From a checkpoint of a small multi-label image tagger: depths [2, 2, 3, 2].
Rows from block 5 of a small multi-label image tagger, named by matrix and row number. Rows with one number belong to one channel. Each number is 50 + 15 x the weight over its row's rms, rounded and kept within 0 to 99. All counts start at 0. After the name is the row's rms in percent of the matrix's.
After each channel's rows are labels from the 100 images, of 14976, where the channel reaches its highest value: "strongest on" is what is common among them. Only what is clearly more common there than usual is listed. The data: pen-drawn characters of a made-up script with 800 signs. In brackets: how many of the 100, against the usual share in percent.
# convs0: first 3x3 conv (model.blocks.5.convs.0.weight, 192x192x3x3, each kernel summed), inputs 0-95
# convs1: second 3x3 conv (model.blocks.5.convs.1.weight, 192x192x3x3, transposed, each kernel summed), outputs 0-95

convs0.149 093:58 78 54 47 33 63 59 42 62 31 52 68 64 46 23 47 57 35 49 49 62 68 43 47 58 52 48 64 27 39 39 21 44 22 57 55 39 37 56 28 56 34 50 30 55 47 38 39 79 36 78 62 38 56 47 49 58 51 58 38 44 42 55 59 59 38 65 34 46 40 51 65 54 11 47 12 39 83 59 45 54 76 34 60 63 44 70 47 32 53 45 62 25 66 41 73
convs1.149 081:26 72 50 37 36 27 52 32 65 48 52 39 56 38 44 62 33 47 58 47 75 45 45 42 64 60 25 39 56 79 37 30 54 62 54 39 63 29 48 54 54 27 62 65 56 81 36 48 59 62 61 24 43 77 55 77 46 45 38 36 52 48 31 33 43 61 41 65 45 42 40 57 59 67 60 87 37 41 14 74 60 26 23 81 48 72 38 78 62 55 57 76 56 58 28 33
strongest on: thick pen (71 vs 31.2)

convs0.76 088:29 55 52 42 72 47 43 55 49 53 50 78 88 53 38 27 35 65 50 53 39 25 19 60 38 47 62 41 44 45 49 75 48 31 71 20 62 67 51 38 75 57 18 47 65 40 65 58 51 35 51 35 45 43 63 63 44 49 70 42 28 23 52 30 65 81 47 75 66 77 27 50 26 60 49 30 52 43 50 67 44 65 48 97 32 46 59 35 68 31 36 51 56 54 41 47
convs1.76 102:64 57 47 41 62 52 57 23 65 74 34 56 38 80 53 58 38 50 39 24 34 33 61 50 51 69 49 32 52 56 63 61 48 49 66 49 13 17 09 24 38 67 40 58 52 42 40 61 48 35 47 74 56 40 37 58 46 33 61 63 47 42 56 55 42 58 63 45 66 58 69 50 40 30 48 53 48 83 54 52 56 55 27 23 79 49 44 52 47 61 37 05 27 54 54 36
strongest on: four strokes (57 vs 22.9)

convs0.70 090:42 65 54 45 56 29 56 70 56 45 12 59 72 53 59 34 48 42 70 68 24 57 35 52 37 37 58 18 24 37 73 39 66 43 45 37 52 13 18 50 57 42 67 60 31 43 37 50 41 39 69 71 46 44 26 60 59 45 57 54 66 41 48 62 48 45 45 35 66 81 58 53 39 27 45 49 78 34 53 63 62 70 62 88 70 55 43 50 13 27 40 41 49 56 40 28
convs1.70 097:56 18 55 62 49 45 53 63 46 57 49 23 55 42 58 75 28 44 30 48 75 74 65 51 51 30 59 40 61 35 48 26 60 53 34 58 51 46 15 23 54 67 60 93 78 49 77 45 47 57 42 80 44 47 55 58 78 62 08 37 56 57 71 58 55 47 58 49 46 56 34 43 65 45 55 45 46 48 51 54 80 40 51 48 31 38 33 29 45 58 49 58 45 36 15 34
strongest on: two strokes (56 vs 27)

convs0.24 091:43 52 46 38 57 65 58 20 28 74 36 52 21 32 38 38 32 41 50 49 29 44 25 52 43 62 49 62 45 25 57 44 65 43 38 48 44 34 14 42 41 60 27 26 67 52 61 51 54 32 56 32 65 39 40 68 31 43 64 78 50 31 43 72 50 45 50 42 52 49 37 59 69 49 43 64 47 58 49 49 62 64 63 55 34 49 45 59 26 47 30 54 83 44 70 46
convs1.24 071:56 54 51 66 34 44 49 46 28 60 46 67 54 53 35 68 29 52 52 43 76 72 32 42 58 33 51 45 46 76 14 53 47 48 58 33 76 50 63 25 55 44 64 75 50 38 52 26 31 49 59 42 31 47 31 23 70 46 55 56 57 61 61 51 14 32 36 49 36 43 07 47 28 54 49 57 54 58 32 57 58 34 62 51 37 07 05 52 69 63 61 88 44 35 53 46
strongest on: thin pen (64 vs 31.1)

convs0.114 097:60 26 62 62 49 45 72 50 41 52 51 13 78 54 36 55 16 33 54 99 20 49 72 51 29 38 38 53 51 51 80 54 53 42 44 68 50 65 52 73 34 53 70 42 62 57 19 62 43 65 63 50 49 39 50 53 39 40 60 43 62 61 90 42 49 69 62 42 50 55 55 53 25 68 33 32 22 56 62 56 55 49 60 68 70 61 41 32 53 53 44 59 34 61 53 85
convs1.114 105:52 53 63 29 34 56 36 28 44 23 39 40 43 48 65 34 57 34 48 26 38 48 37 59 60 37 58 42 63 47 82 47 48 47 53 40 51 33 51 42 61 59 74 53 81 66 35 53 46 39 49 57 52 58 68 69 42 17 52 47 45 45 41 49 39 54 35 69 47 40 45 57 60 33 43 53 29 53 38 49 66 37 29 49 57 31 78 55 04 69 62 43 32 53 39 71
strongest on: four strokes (46 vs 22.9)

convs0.177 116:42 42 71 43 17 55 40 37 39 37 49 48 39 42 75 44 06 18 46 28 44 36 40 53 38 45 42 32 47 48 52 32 61 38 37 53 40 48 50 42 47 21 28 35 59 30 50 37 43 60 50 41 52 31 38 32 41 34 36 42 22 37 57 50 46 32 37 34 59 51 35 39 50 36 48 48 56 57 49 36 41 51 51 36 58 51 33 46 36 55 43 99 53 51 06 66
convs1.177 110:63 37 40 67 26 47 46 68 47 42 39 41 49 55 67 55 60 63 52 51 36 60 61 68 42 50 49 64 46 43 45 42 31 42 46 46 58 54 70 48 49 53 62 42 40 50 30 57 35 46 77 65 35 35 52 29 66 54 61 73 52 49 43 44 57 50 33 41 46 62 31 31 58 75 43 48 48 53 58 37 45 56 47 50 45 47 34 43 53 38 35 99 52 54 99 62
strongest on: thin pen (100 vs 31.1)

convs0.3 091:48 61 31 33 59 54 54 70 20 49 62 29 60 43 71 23 83 55 28 61 47 55 27 16 38 72 61 39 42 38 32 49 55 51 55 51 42 49 39 67 66 46 38 13 63 39 24 74 27 49 39 16 52 78 51 49 19 36 64 40 24 54 32 37 23 59 38 22 47 35 43 51 74 49 52 56 51 51 21 36 61 55 44 39 44 16 39 50 62 59 53 50 52 55 40 63
convs1.3 075:45 36 32 48 23 27 41 53 45 30 48 49 51 32 40 55 23 66 73 45 37 73 57 64 60 57 65 38 23 69 41 29 65 62 40 61 74 52 81 62 31 45 49 49 41 66 39 36 44 62 35 69 61 46 18 46 50 57 47 52 55 65 16 57 73 49 40 55 52 69 40 39 34 38 63 47 52 50 64 46 43 43 40 36 47 48 37 59 81 69 61 08 38 39 26 80
strongest on: thick pen (64 vs 31.2)

convs0.47 096:48 49 65 24 38 65 46 16 54 47 56 28 72 59 21 34 33 60 41 40 39 53 44 34 61 55 55 23 48 36 74 51 56 34 35 52 39 32 60 59 45 41 43 19 71 44 53 50 57 26 60 37 51 66 61 38 53 52 42 27 60 50 21 38 58 45 41 62 41 54 43 46 55 44 60 72 39 82 51 75 63 39 64 52 35 17 31 18 42 34 43 45 33 46 37 36
convs1.47 081:67 44 44 65 37 54 43 52 38 22 43 59 30 66 55 73 51 53 31 37 66 34 59 42 33 44 42 50 81 75 91 36 56 59 43 83 63 80 31 29 29 56 53 36 37 36 25 32 45 39 22 58 47 45 39 35 65 58 41 55 54 22 74 77 45 45 55 52 44 68 54 42 53 40 39 58 66 23 35 34 45 69 32 01 70 47 41 47 55 37 53 28 49 67 58 29
strongest on: one stroke (29 vs 11.9)

convs0.57 091:44 48 48 35 54 39 39 49 54 41 43 63 46 29 27 44 72 53 37 66 48 68 51 63 56 47 56 83 42 49 36 41 51 32 53 55 48 41 48 86 65 68 34 62 15 56 17 26 59 61 46 37 52 67 51 32 48 60 56 26 37 53 44 32 72 75 60 53 54 47 68 49 62 00 54 45 35 39 54 56 23 56 49 43 58 64 13 70 44 73 47 59 62 21 32 80
convs1.57 095:43 22 42 36 32 38 46 47 45 54 67 51 43 32 50 55 38 39 50 67 52 37 58 38 35 27 53 51 67 68 49 27 49 48 80 43 41 32 51 54 59 41 52 85 47 68 53 51 60 52 43 45 43 59 50 50 77 48 30 46 79 36 24 38 43 60 43 71 31 51 72 30 46 31 48 31 50 66 44 45 55 16 46 12 35 65 54 37 50 63 49 48 24 41 53 53
strongest on: thick pen (77 vs 31.2)

convs0.30 089:58 66 30 71 46 32 67 22 41 41 66 56 45 52 30 49 61 37 51 50 21 52 74 29 63 37 55 30 52 67 34 30 77 37 50 49 54 73 50 65 52 20 77 51 58 74 50 47 52 59 04 64 56 40 45 60 48 61 56 68 54 60 39 52 53 52 31 48 67 63 55 46 27 45 56 48 64 46 49 60 63 45 46 52 27 55 69 27 37 53 46 66 38 36 61 54
convs1.30 087:54 08 43 41 46 57 27 58 54 56 55 20 36 52 33 52 65 45 25 47 47 50 36 54 31 40 35 64 67 43 16 50 34 60 38 45 27 52 43 44 49 74 62 30 39 49 45 34 85 71 69 75 72 71 33 12 65 69 53 42 38 80 57 62 70 53 33 56 59 53 71 35 62 65 29 47 39 29 57 27 55 53 56 44 61 27 46 54 39 65 80 19 47 46 66 13
strongest on: two strokes (58 vs 27)

convs0.21 098:46 57 66 50 34 37 57 15 35 34 70 65 63 64 01 52 45 38 58 44 48 76 42 55 46 64 49 44 13 36 52 57 55 51 31 50 58 44 31 40 56 43 46 51 39 38 46 00 28 64 36 27 12 36 59 80 58 21 49 52 59 50 50 48 24 40 57 44 57 34 30 70 40 43 60 41 16 43 60 43 45 57 39 71 67 48 82 52 41 67 71 44 51 52 47 57
convs1.21 110:82 44 29 43 75 64 58 53 40 31 69 54 46 43 34 32 66 27 39 55 23 61 62 59 56 57 31 44 49 57 83 53 64 72 41 51 14 55 50 61 40 41 49 61 47 38 31 31 39 64 59 61 34 49 42 21 81 32 47 41 47 40 54 51 38 26 45 43 66 24 49 66 68 38 63 50 64 39 62 32 29 85 60 40 55 49 22 31 31 27 32 34 02 56 34 31
strongest on: three strokes (64 vs 38.3)

convs0.86 094:36 35 55 64 56 49 53 55 35 32 67 42 85 54 56 54 41 55 47 79 52 41 41 40 67 49 42 33 26 62 75 62 54 19 57 40 54 40 51 61 53 63 45 48 59 80 24 73 33 63 36 49 42 74 53 37 32 37 57 36 36 53 29 44 58 64 50 36 61 92 43 54 46 59 41 65 59 55 56 49 26 44 40 34 41 41 23 49 52 38 53 61 25 64 33 66
convs1.86 091:44 46 63 54 50 60 37 26 33 56 69 26 42 46 54 58 42 53 63 21 53 39 40 55 15 34 60 31 55 62 36 26 54 63 53 80 45 43 19 50 50 50 54 37 36 50 37 57 66 15 41 80 59 26 49 54 81 49 25 50 37 56 52 57 51 38 34 59 35 17 53 59 49 18 54 44 57 58 53 28 38 43 51 48 52 89 44 31 49 71 39 47 54 20 31 54
strongest on: four strokes (47 vs 22.9)

convs0.187 088:27 65 38 46 58 39 56 52 53 54 45 46 60 52 39 56 56 47 22 69 38 13 58 35 66 43 61 62 14 10 42 16 52 53 51 44 49 42 69 60 41 24 39 29 55 61 42 45 48 48 27 64 44 55 60 60 33 59 65 57 20 54 22 48 68 49 45 72 57 50 46 50 22 38 38 58 68 35 60 28 47 17 55 29 59 38 59 47 65 53 36 47 35 45 48 62
convs1.187 079:60 41 53 55 43 46 39 73 49 64 57 37 37 59 43 63 32 49 55 46 57 45 59 45 46 50 56 40 55 78 47 15 44 29 39 67 47 25 55 49 39 60 30 35 47 56 49 04 66 73 31 59 20 62 53 50 58 73 60 49 50 59 63 68 66 66 25 57 88 25 55 60 89 38 64 40 22 50 46 47 41 39 41 36 43 57 37 44 35 59 78 44 53 45 59 63
strongest on: thick pen (79 vs 31.2); only straight strokes (37 vs 15); one stroke (29 vs 11.9)

convs0.145 093:23 44 51 37 55 47 42 62 51 41 45 21 38 48 36 44 55 45 29 49 54 49 48 60 43 43 36 42 05 33 35 19 50 45 37 40 46 44 76 47 66 32 65 72 13 38 40 62 61 46 43 58 55 54 49 40 43 70 60 52 45 54 54 50 48 58 41 54 54 62 67 33 40 56 34 61 43 38 60 35 44 58 40 39 16 31 32 32 70 36 33 49 33 35 66 43
convs1.145 081:55 52 83 34 44 47 43 43 52 66 41 56 53 79 55 56 25 61 36 53 28 35 40 43 51 54 56 64 43 87 31 45 35 53 46 70 57 40 20 37 44 35 34 62 47 41 54 44 57 49 64 39 49 54 60 51 35 53 53 31 57 49 43 33 32 56 61 44 72 20 48 58 42 25 69 68 71 68 31 88 53 67 43 82 27 58 45 50 39 45 67 42 75 59 55 72
strongest on: thick pen (63 vs 31.2)

convs0.122 085:19 43 61 36 48 52 62 60 64 24 48 70 52 58 53 20 48 23 58 52 44 08 41 55 46 26 53 43 47 59 49 36 64 29 37 42 39 63 48 49 55 45 38 48 31 38 25 60 53 35 40 47 38 74 37 40 36 24 51 67 07 49 53 34 99 48 39 73 22 56 29 62 39 58 31 78 37 58 42 29 53 40 35 17 44 37 45 60 40 55 59 42 61 42 61 39
convs1.122 091:62 50 50 54 60 54 29 40 61 41 48 27 72 39 49 64 83 31 44 56 30 96 41 61 54 51 52 71 70 29 47 66 51 32 88 59 48 50 53 37 35 47 54 35 36 74 48 39 55 72 65 32 47 43 25 86 74 59 52 57 62 65 43 74 25 35 53 43 70 37 60 63 48 41 59 20 63 47 67 56 51 35 59 42 43 53 28 49 79 25 37 47 74 51 18 65
strongest on: three strokes (65 vs 38.3)

convs0.27 104:56 54 70 43 67 46 46 41 27 69 42 60 37 42 42 24 09 56 64 79 35 57 46 58 42 53 43 42 26 30 31 58 42 49 33 56 22 48 62 50 21 65 34 44 74 39 13 42 54 42 64 39 14 66 79 67 52 44 37 42 54 58 75 53 64 22 39 41 52 32 43 64 58 54 70 31 35 25 57 49 47 42 47 60 18 65 65 67 63 51 67 60 66 72 12 55
convs1.27 094:50 62 46 53 53 56 47 47 33 44 32 50 64 61 31 55 46 13 53 38 69 44 28 19 88 32 78 35 80 32 61 60 52 62 53 39 37 45 40 68 33 77 67 66 50 54 33 39 75 15 48 45 70 40 38 15 13 49 42 51 63 44 37 43 51 44 62 67 50 62 57 56 31 44 74 54 51 51 56 52 43 34 40 54 61 74 54 37 46 30 70 60 48 21 20 42
strongest on: thick pen (62 vs 31.2)

convs0.79 103:75 66 51 45 43 72 69 48 48 53 43 60 35 81 48 71 56 44 62 53 75 84 37 53 60 56 39 53 52 45 26 11 43 55 54 45 40 31 57 69 59 43 62 46 43 60 11 75 40 47 47 90 42 38 31 28 56 53 17 32 44 63 52 44 39 42 43 39 54 54 56 57 36 52 62 62 31 57 79 76 55 33 08 02 24 54 34 44 22 48 49 43 45 41 38 56
convs1.79 090:42 19 37 27 55 44 29 34 57 76 32 36 36 55 55 79 31 47 39 50 55 23 51 41 49 16 79 32 77 37 08 18 52 54 25 49 46 38 53 43 52 44 51 63 61 54 25 37 88 35 43 73 53 26 56 41 54 37 61 59 73 47 54 57 57 56 59 71 69 30 53 44 48 23 48 44 39 44 22 29 42 37 46 43 49 53 63 29 52 74 58 43 32 35 54 45
strongest on: three strokes (65 vs 38.3); thick pen (60 vs 31.2)

convs0.118 097:45 65 28 55 41 64 56 47 55 42 61 43 37 63 37 47 46 46 61 28 70 63 52 00 51 43 71 31 32 38 14 31 24 61 35 42 56 70 80 69 44 64 35 46 65 79 47 44 43 36 37 43 83 68 60 66 61 65 75 84 46 72 58 31 67 40 61 71 58 51 62 15 42 73 72 69 50 34 48 45 75 47 63 32 46 64 47 56 43 60 39 57 49 45 47 52
convs1.118 083:71 64 81 48 66 80 45 62 42 42 57 36 41 57 33 54 49 39 44 26 23 41 38 46 44 45 28 38 71 30 54 73 42 40 43 57 26 33 50 27 32 57 65 92 11 23 32 19 79 47 54 52 51 32 37 45 41 68 48 59 53 53 52 62 58 47 42 73 45 22 36 43 40 69 63 57 55 41 68 37 30 30 35 21 33 31 59 43 64 68 59 63 41 50 44 49
strongest on: three strokes (78 vs 38.3)

convs0.96 102:42 69 48 14 60 61 71 50 54 71 52 19 43 51 45 70 50 31 44 59 44 66 54 65 56 45 51 46 46 70 18 65 43 15 60 64 57 45 52 65 38 22 41 57 36 60 39 40 42 44 50 49 27 76 57 77 62 63 27 40 25 12 32 39 51 61 51 45 30 61 51 60 45 35 36 52 35 69 69 57 25 67 66 63 30 52 12 30 61 63 57 55 59 53 70 53
convs1.96 100:33 66 87 41 38 58 37 74 74 46 34 40 41 68 61 54 49 66 42 31 47 57 41 39 55 48 25 42 51 62 54 23 67 55 67 47 46 40 52 56 80 44 40 69 60 79 53 51 57 39 29 74 92 58 64 37 30 60 42 53 46 34 62 34 39 60 53 84 45 29 48 31 57 33 37 27 47 34 53 35 19 31 58 57 41 43 72 20 31 31 57 64 47 30 39 61
strongest on: three strokes (64 vs 38.3)

convs0.126 102:64 32 51 73 46 49 57 13 65 44 64 61 44 56 27 57 58 66 30 45 55 40 64 26 65 58 01 41 58 42 68 31 28 45 31 59 54 50 58 73 49 44 65 51 54 61 70 42 41 63 43 59 70 43 42 52 64 48 75 34 47 32 68 24 54 47 56 54 71 25 43 67 68 40 54 47 44 52 43 58 77 47 34 49 61 65 47 25 35 63 58 69 21 52 67 75
convs1.126 099:64 39 56 48 34 31 40 54 36 58 80 24 52 50 68 36 45 32 37 54 67 50 28 49 58 46 59 50 38 61 37 33 31 67 45 47 30 24 43 21 65 44 58 36 32 62 62 21 58 50 33 62 31 45 49 59 24 58 65 63 55 44 17 47 67 26 44 65 46 49 56 69 46 18 49 51 42 50 66 43 31 51 44 22 36 30 36 23 30 65 67 31 41 45 67 33
strongest on: only straight strokes (37 vs 15)

convs0.136 110:48 66 23 42 30 57 47 46 45 41 41 46 70 53 48 25 60 42 38 71 67 63 54 30 54 46 50 38 30 23 41 60 49 55 50 57 54 49 46 54 67 37 39 22 48 34 69 37 56 39 45 38 38 26 57 67 47 55 35 65 57 51 52 25 37 45 51 63 39 35 52 47 58 28 42 60 83 23 54 13 43 61 57 73 35 87 59 72 49 69 37 46 25 36 79 75
convs1.136 104:63 22 50 66 55 14 58 29 43 76 64 24 23 33 33 54 75 47 46 66 36 52 35 41 34 63 28 24 38 55 30 61 50 64 45 45 32 62 57 25 35 49 67 32 28 52 44 43 71 46 31 53 59 52 60 49 38 48 32 45 26 52 34 56 45 33 64 50 57 40 50 14 48 64 46 66 34 48 45 42 54 36 38 38 55 47 22 22 56 28 45 38 54 39 63 39
strongest on: one stroke (41 vs 11.9)

convs0.33 110:45 46 91 59 63 57 49 36 26 45 44 69 43 45 51 23 43 57 45 55 51 24 48 50 37 46 41 29 49 56 95 50 58 37 28 49 58 38 61 41 43 55 59 51 54 49 40 76 67 64 45 35 39 40 48 57 60 26 21 23 69 37 54 10 46 67 56 47 42 61 52 25 30 55 51 35 38 47 65 33 57 63 30 43 39 66 33 44 86 45 42 55 36 45 48 25
convs1.33 112:42 45 42 32 44 78 39 16 49 83 44 45 64 32 50 52 67 46 24 53 48 37 16 53 34 72 44 52 86 36 64 67 59 56 62 46 47 65 51 55 54 49 58 44 00 34 60 62 38 50 50 67 79 36 56 46 49 46 46 57 51 32 63 41 35 17 22 43 32 44 72 51 43 26 62 45 92 48 47 49 43 57 46 43 43 47 61 33 32 61 25 28 45 24 20 66
strongest on: thin pen (67 vs 31.1)

convs0.65 088:20 39 64 27 51 57 38 20 60 56 65 66 45 43 49 58 46 45 59 55 42 32 49 53 44 38 59 39 42 56 48 27 51 12 17 30 57 27 72 23 34 47 41 39 48 51 54 55 60 51 62 47 45 48 50 35 67 41 52 29 43 40 48 40 62 44 30 49 64 25 51 64 39 11 32 38 60 61 47 58 60 50 22 60 24 22 22 28 14 53 54 61 38 46 28 64
convs1.65 093:59 50 53 65 74 55 91 46 51 19 27 25 36 44 71 40 69 17 38 51 50 75 58 57 43 41 59 57 47 43 43 79 21 51 61 65 48 39 60 79 54 49 34 42 56 41 52 47 55 39 45 67 42 63 25 43 44 46 47 61 43 58 52 34 43 85 63 86 61 34 37 31 31 42 32 57 46 70 48 55 60 50 66 25 58 26 42 49 68 49 52 99 33 50 99 27
strongest on: thin pen (79 vs 31.1)

convs0.98 119:47 56 44 47 38 24 54 50 23 56 45 59 65 36 60 37 00 39 27 42 47 61 33 79 40 57 45 37 54 42 36 57 39 55 59 33 53 57 38 30 43 33 47 25 12 36 70 57 40 60 42 35 44 27 52 47 13 65 42 57 12 29 56 31 39 25 60 52 38 84 60 50 37 66 41 38 67 47 33 43 58 49 48 45 56 41 37 60 68 47 43 60 56 35 53 61
convs1.98 121:55 51 70 44 56 95 23 69 47 39 65 58 62 33 65 33 50 45 44 34 34 47 57 60 56 47 62 44 35 42 46 68 67 56 70 48 46 46 41 65 65 42 55 50 40 29 80 52 46 47 68 44 47 49 30 45 44 39 56 47 54 52 42 81 55 72 57 52 48 41 60 54 44 41 49 61 87 56 53 44 49 40 52 39 61 46 67 49 62 46 49 68 63 59 99 08
strongest on: thin pen (65 vs 31.1)

convs0.68 094:45 38 43 43 39 37 47 54 64 36 58 58 68 55 69 44 55 41 36 67 29 49 78 57 49 64 44 33 60 27 68 33 33 51 39 75 38 44 64 55 78 50 54 43 44 46 20 37 46 48 36 40 55 65 53 53 56 38 53 61 07 37 40 27 81 54 50 46 33 52 29 58 80 37 63 66 57 27 63 44 75 58 53 43 47 78 90 47 20 57 57 71 43 67 59 46
convs1.68 078:63 49 31 81 59 42 57 44 67 52 48 31 67 58 48 72 50 46 34 53 59 51 41 36 70 39 45 61 21 58 56 43 14 48 40 09 42 23 21 28 58 38 25 84 40 35 37 33 37 51 44 73 44 49 68 43 56 40 45 38 61 31 41 62 44 61 61 39 46 69 63 40 41 45 43 80 51 47 66 37 39 61 47 43 60 57 48 58 36 49 53 72 60 53 53 93
strongest on: thick pen (73 vs 31.2)

convs0.89 107:35 74 47 42 69 43 55 39 55 68 51 45 75 55 42 34 26 23 40 38 38 41 44 54 50 42 61 60 63 45 62 66 68 10 60 60 47 34 58 39 23 60 41 46 53 54 34 47 21 38 46 48 34 54 60 54 57 53 39 51 34 49 55 26 45 68 50 42 44 57 77 54 35 21 49 46 50 48 76 85 35 63 45 94 33 85 29 50 61 44 58 61 51 48 34 09
convs1.89 121:56 41 48 35 39 38 52 49 47 26 34 26 60 50 36 38 47 32 38 48 42 17 51 55 31 79 41 47 39 47 31 49 65 49 63 66 67 38 16 48 49 53 41 05 31 61 20 22 57 26 48 62 60 41 52 41 61 51 48 52 44 59 23 44 39 50 66 67 43 49 63 71 41 35 40 55 23 53 62 45 35 29 71 20 34 19 68 39 79 52 48 31 49 55 38 52
strongest on: four strokes (70 vs 22.9)

convs0.95 114:42 57 49 58 41 48 54 63 60 46 68 69 62 55 83 64 46 45 36 69 44 51 47 78 54 58 61 37 37 35 48 42 21 37 48 48 51 38 39 43 54 65 38 46 33 48 02 54 26 64 39 46 48 31 61 37 44 40 31 26 31 36 56 37 47 37 52 47 62 41 48 67 55 25 28 50 55 48 22 36 43 32 52 48 50 54 56 53 48 47 47 49 43 66 00 64
convs1.95 086:61 39 39 55 43 37 40 19 42 64 49 60 21 57 26 63 44 69 45 43 60 55 64 31 55 38 46 34 57 70 52 48 50 49 58 91 39 48 35 51 35 62 37 49 62 41 41 31 49 39 46 57 59 43 39 46 38 45 23 59 47 52 52 48 57 43 62 46 51 56 37 46 40 72 73 41 55 43 62 53 54 28 23 60 33 36 14 47 31 74 42 11 34 35 55 99
strongest on: thick pen (92 vs 31.2)